{"model": "CTC audio transcriber", "dataset": "single English nouns, adjectives and verbs, spoken by a formant synthesiser in many voices", "train_examples": 78125, "noise_aug": 0.01, "time_shift_ms": 50, "n_mels": 80, "hop_length": 160, "input": "log_mel", "spec_augment": true, "win_length": 512, "tokenizer": "char", "vocab_size": 29, "arch": "transformer", "norm": "layernorm", "norm_position": "pre", "hidden_act": "squared_relu", "head_dim": 32, "fused_qkv": false, "bias": "all", "qk_norm": true, "parallel_block": false, "moe": "top_k", "num_experts": 32, "moe_every": 1, "expert_mlp_ratio": 0.5, "experts_per_token": 2, "shared_expert": false, "subsampling": 4, "layers": 12, "width": 128, "positions": "conv", "residual_init": "none", "optimizer": "muon", "muon_scale": "original", "learning_rate": 0.011, "momentum": 0.95, "nesterov": false, "orthogonalizer": "polar_express", "adamw_lr_other_params": 0.0009, "max_grad_norm": 5.0, "cautious_weight_decay": true, "max_steps": 8900, "batch_size": 256, "epochs": 29.2, "lr_schedule": "step", "warmup_steps": 440, "weight_decay": 0.01, "adamw_weight_decay_other_params": 0.01}
Rows from block 3 of a small CTC audio transcriber, named by matrix and row number. Rows with one number within an expert belong to one neuron, the router's apart. Each number is 128 + 32 x the weight over its row's rms, rounded and kept within 0 to 255. All counts start at 0. Numbers have three digits each.
Before each expert's rows are labels from the 100 clips, of 14848, where the router gives the expert most weight on average: "loudest band" is the band of the loudest frequency at the time of the peak. Only what is clearly more common there than usual is listed. The data: single English nouns, adjectives and verbs, spoken by a formant synthesiser in many voices. In brackets: how many of the 100.
# router: router (model.blocks.3.mlp.router.weight, 32x128, trained with AdamW), inputs 0-127
# up: expert up (model.blocks.3.mlp.up, 32x64x128), inputs 0-127
# down: expert down (model.blocks.3.mlp.down, 32x128x64, transposed), outputs 0-127

# expert 30
loudest band: 4000 to 8000 Hz (49)
router.30:185119094144148172112180138153136148129081110098115095115129143156128145088074102101091129099115185087175076108083079125058098104138111094156160137199126158095156167149050153083103179114119131109118157156130143122146155092067124097109171123149102179135063088073121073088126163135149124158122088112166177121158120192112138129126117154122175156160117131097108173163169173112101141139089
up.3:117183152176125080145128137061099132170172077146143108093060147080141174131180208123156125068193131161102129112091164100152155117130118147124080125123138133114084045150127129151123121163124117137110111099099139101112118143135181108085104101113151158120150094141138208120146129136127095051116112068106138133150155180157080210164139136112149109107100189114139107131109112108091095146173
down.3:178165131171125174051122113127148133113165053065156118160098143156127116176115113091164134116161080122158142118176183128117166096140171158107154191116134092116101136128096140092096125102042100148117130108148098182074139094109148135097156179158166184150135142156106091119178186107117110099121108113066142085114131121173129188056156117114112111117140092079189105121121109139122136167132
up.4:041120108123101107096146073140137090147133102124147174195179127101120126223107149138123102123174143133144151150111132136129120089155137155128145164104151096165078063081137131129148099104109087146156149095172141108094165145163175127113069129125127061158103169150092138207147142067097148099175159105081149073174118135137131153157123123158072130101178089156109102098086153149178147140151
down.4:154198139141098156145101116079129105125127135156139100120122092171161183127093156122051187079129164096128149145101115148129152082149142157083157125070149152058107169105219122104138120125166123098166131170146124145112114152124151183130109167119110113166133061123109130091064129172110188166208094153091143178103127142121085153126100137139153121134163109121104158146055135118151111064107

# expert 29
loudest band: 250 to 500 Hz (36)
router.29:178150091155183209124171166179134166092071097090110109172103099105142103096108095110086141077144144115154180175129145149115134158121136094148184127171095156108094137143114107126100118103154122072070175084109119147165112095044182156142131122137106140100095107109180101136189144112067161108137107087139138126158108150154184101158113170075142152071102102101152131115112143158096159135088
up.3:177128111120088158090164171131127170118076083112136121128137141117158152146141128126064108106152140168169117090106140137119084103092159116174189106099080021110150149197134104136153127108106150118183186104079118125137126101062150118147142093167119164081102101144118144170117122088110117098134114142158122116142170093069151148145116187089165047196115103110161137120119106151172184143158
down.3:133139116156150149104108129114123148168124102078123176153161132097117110133137140146100104135068135086163092115162093101138177139181159127150163136163112094105194132164140097138141112036144198135131163195140139107119088084112150088150138171086136100177182135120115110085150145090095126072080183108158137085124097149118062156138149073120138179118107123122181085135107114147113057086198
up.4:081131092168154146113139178126097085131135142104115144161155144129176192123105146097149125137143174125107166167110091136082122173116079095157139081121139102147183097102157172139107186104220141135174149153190148120101139138085121097072127062088188120138139097118097129104161059153120155129112118118124088112060133123101152159109167070172101120187107132097102111100178089164081133153151
down.4:157105117084165128131163100154092130182084127142110146113069187143117171180120172061156117150150096090110122130109116141106094126093140102097147095092097097105135120041072172145154235103117149150110096103125140154195150161106123168106150142152128085087162102092133090161096137122173115142145094099104139091139148201064155127124117107122101119124134136111107143179186150206142141139118

# expert 0
loudest band: 250 to 500 Hz (41)
router.0:173126117140161147100182149135147144118105108090136081106139129154119153098089097100104132099124171083173065131084063114077108112149117104144172152195129149074150164159051172101100179109124128122140169157140129130168151082074135104113168122137133194131070082080146104084140168131137113165113080114164168145175101205128145113153101176115149156171121128094113169163165165132088167133111
up.3:150094134165116135098112123087099144062125108128118198112126112115112115121183122111151172092144083179139111140149185105146155116085126137149121098056101113145224111101168107134188105163096101168153107115170123156109094165133125137119084101141208129109103152163103156127182086092123096090100084123113142104137138140172104157126183100125089190087113195088148133109176120166133099149199
down.3:189135134140181186113143170137168109135136169122143087146121162162134130140110077136112107084100206194157172138133179089116117101148085092158089145169104092123137124077117173145167102151096118081165101100160130045154090042085113114092108118153135182154171103104111128156106089129159144128133118133120100152116176121173132184108052140153135108165138122138159111091111142152111117095060
up.4:065099100135140102154111097101074150115182098158139166124113137096139135100131209116148137146169093091129152146131126149136141100111113095132054162085190121162195088069102152163149120124121142141179039152140141085073110142198108160157075189124137144119133147134091188160153101119090123122134134208084095141132127148108091131110122119140125125118121153137135201096124108181144082125169
down.4:182173127108124173172110080111103137123134193100132112163137136126152099129111106134137138166099085108163110063123139101119124172135095171146109160117096053140132145090128106108065135144140157166121154118104095155165047143187079087121116141129162175127142133076138150098101211145102104115119096136145176093109062164162139074103186134168121134097128072107152126098130111205201133125123

# expert 31
loudest band: 500 to 1000 Hz (64)
router.31:175122099156174147132180146154144165127090097082112097100149125155151142098091101103095119120102176103176076131081072102077087101160105096164162150199097156099153181153047160094110177102145134101130159147126140134161160100079144098104151124138102183134084074068149093103138177138151131149122116099155182124148121193123148129150115158105171162178131118117114175170156166108078146098108
up.3:112133117112082058068139169071072094096192120098151036150088153112175100167163108129152147165135126129100132150102162140220151132133171144178108101135167067111138116093125120130149133142141141168085097123149113164124135124202092156140116181162187106117155119129147172130107094136116130138116108177119087096150093112079069120172159153145154129105142146107088086097131120108125097192157
down.3:119141087132090141142104198125137164106063180128100137102098149120117142167122135138149137083109134078077135138112145134106124090192169158117142107126133107126122142114136074130125130137149104163195162120073160120105127107076154055116141105165163124187149134125079140112130143077106137112156243116160136106072087057098047136208139093131142131139148134159160137109087190134124157137138
up.4:095181125142124087106131058115082096118134117170144192126095123121155106181124173117145114104139095169124114127144108156175107104175159126087150075113106111182171093155209141158146186114125089160095075084177144138117127128160142140159085102169096107146125124129101109070101103165166215111112170094095101123174113108148067133131211109114104096135145107157104139120102057138144144139149
down.4:167146167162117145156109090065139140114106109137137171142149095087208135122154159095127098115126166142165124113119163195109125160140089144167122133127110201114126102092155102071121145098055156092128110120154128115123095120091132255096132092069072087139108112096131138119153087159107187139111091137119130106087062160137120120156135146156174080174128125177160115140121134170125097094163

# expert 23
loudest band: 500 to 1000 Hz (46)
router.23:176125115147156140127180152125159166133083099110117081115141137143133162094076132089093112133100183091167078119073059126065091115133096088153149130191111148102166155148045166101077171105138135087125159137158138114167165088080123107102159128146112190131074089078157075092133172149139127157118097096154168127153114192127117134110109182122174163160122112109112157171164164122090149132108
up.3:094101158114131088118063081083138113086141118091179171183165120132127101207175154114123125131129103173155161074108128152135127172143115167152139099105138165140109079104114066154143129178171137112161136103109115125125074138103117150117113128165067129084118194137127153138143110129157171078050125112130083132167205145104073118105151128168109090149160097112100085146155145144165200076160
down.3:116108135219069177145144189105125159120118159125094098147073151158153072124079144107128108188133135171148139125105126106173114087059167121183197103172102174157105122125146107169163165102143123128174166113137097145157144148125171088111094166115114081080072085137130119137150070140111117122147126134054076105150156090183120135106153104185109114154136147124117148056132119091132118155108
up.4:099146101157144083044169159130079140125098141154104120150118154144199132152127146074169102145097085167126161110157107142180114106144130169098180109023147122123112144085166138141090132144096126160145130126142157114102185136098147180130143116108176155117137086172096119137149137109159136141076122114097077094137050093114125133130104167111162017107122136128190131129160163094171114164150
down.4:136096183112160166138123164096055194093137109095171114116131158126143127162134213117173098149121175136116114179044112078097130086117135167080174138143111147144082165113123181080142118095179122156118142123115104169115067114144063149156125081143139096187156124136140114130162159155101158110093161099126105145161124158177114188116092103128081159071090137122065107136135106112147085117132

# expert 5
loudest band: 500 to 1000 Hz (33)
router.5:195131091125167148118172142155146149122088116084108092105147126170128155096087111092096133111110189069181076120080083102062104097143113103164162127192127149090152152151050169101104184089140127123124162166136148128170164090075135103109153139131114174121075075069155088116124153143151114155108090101146167143156122174115148129128089180117172173171112128096096167158163157132080133127107
up.3:130146093129129095060148109146070068114140175203156095094132150114144103075144124118129127128200105186108161133142183126170109070131192115125159101092129148147122101173161139129122073170131144141167083077112134132122140163167104122143083090150154084201147125103127138144152137104138117109143168116158131101124107120129132116121126175077148097121085111104206114107092153097209173064078
down.3:131146094122095140171049101149140071142109170139094129117135147147119185139072141164162150118148096124186088102176130087163102200115130153128112112130134095140150123181076169113088062120153127081073136126132130140094090109167086111159175087174107085062085143136133131112157124118103126199134102114124171087135091123095115187142109158117190187093106113116104140133156159159115165197131
up.4:112167144137118102093156134134144134087096096163122154155134141149149125158172101147109115196141115134080123097168176137087110131156030102111056151097113117156114124076164167162151119104158087106148090146125091112129110136200111144072136156102182074160178125080084123157141081078137109115162211111126121157153154138129117109070159177081171147105128165126139133148066079165169137146138
down.4:142158119110172181136188138161153142124087115156117134172138128048131106157120137117141146107139078145177121174086138164086135094151161158118087096062123073075129141157158156141114151105135111141103120142120151121133038141052152087114090153120106187196113139155091158121085092161125122103148117160142122144055092096104116135180151149104115129145145071178168177067112125110120188168135

# expert 16
loudest band: 250 to 500 Hz (42); 500 to 1000 Hz (33)
router.16:186133115150171145124182130138170150140104085080114094108166131175098134121078125086084117108108183093171076085067074098068100112147102103148149117191115164099155165156056153097111182101120127128139145153143123133162167085072119111109149119145132168118088081079149088085128154123172127171106105123157179145153106179148162134130110179123173163171119139093119138161159159104070156108096
up.3:114167116130094139112090139117088143078152190117147142157120111115132121162184131129163142066158056137104139121145130110222099140116165135106069095113102115194108165106183113162130107133142049086138082114165121138072101077174085177143119155160081106092147122150152122200132121143081184109149165126122069109145183138175127122165101097102105081090141159169126156156101123130131101116126
down.3:098169178122144112130109197084135196053113076141138083107125144139166122147125135080084139086174146093130135163168118148137153179116097096073213095122113129129168113106120096132116152175167106142161164086113119174101157130158169194137120125106150161119139181097093089139121126051107154121141079167094167090086124116134120168138111192118117152072110145096124148094083113151114115165079
up.4:068078114103073105124079116089172107156172134163112201084059156156121109111126169120149152137132111200097141080085167183215137103147182134138109155148156086122111088140163108181058133158136108118070115119121094059154097114167133097117105126154131123183185152155142150165170120153101145147116128126108094125107163075135094157153075146148137101146139098146125099132141151121089150098111
down.4:095106186091156096167171190086084139113143116144143088177103112110114041102144099135136088150101157105133115155162126097137128146068164143099177125086069160185172102137139089161126159134168147155112154099205150193118087179154108157171118107097055119092079161143122138129129099157138075134078097130123169161135074149146086116086137121157145112100142085165147160140158153113149142113139

# expert 3
loudest band: 4000 to 8000 Hz (41)
router.3:182129112141169152136167118132148146126101111104120112114143105156116156084067125097095146136111193090169076123078070105070103109148122108150176138202099153081150183151053139101087171100124113121117174156135153127178160100081134097098153151140109186136070098076152090096120173147154125172113085089156181145163112179138149134132106149124171163166114139088111175179152168118097141129103
up.3:103163125088105175148164143138127074099143180113097105177123080022154085125118079120216086138117126112089154135079204140137151162104157145110079136106118147154101146060115144118109142135110179228162117162109129136135151122103133132115104120121133096176133134201121096152109054119129085143142165134106098166136117162165124129124119116177123064087157112145130115142143093128129121158173
down.3:128178120119123170150112070094083130115163088197130182101149167143140104133141176195133122161085125138123132126078112146091074099149103133130133139109119046159102136110144110139185182143147085125145088119133141088141142108101133138104137130083168145154134186145138159092199185162094139085090102096154103108118160155121120146111166129195135188117090085110105067174086113080168131077172
up.4:098117109103088136132070109116154127092139090152156112141165101115093121096186091198130165134080102134155181149119149141166104132112135131145069082101133173138153120134153149150099055178140099155126122151130157120106136150139036166172126083127105121059157113172066098132168071145108135094127169151148211141154140163179099169104144161081102142114130108108181112122132128094175126057100
down.4:152171178148074119135094062121178123103115080177183106116139159157121131112123129144074152101110161073166163105121080149111149106117145104094148095168188109063062127108117141109154157116136110092133145198124084127087185169095177142087181116158106127170125146100132150129154162157175117117075123118117058178198173101174121078136145103130104111122127123142127064114114175107135115139105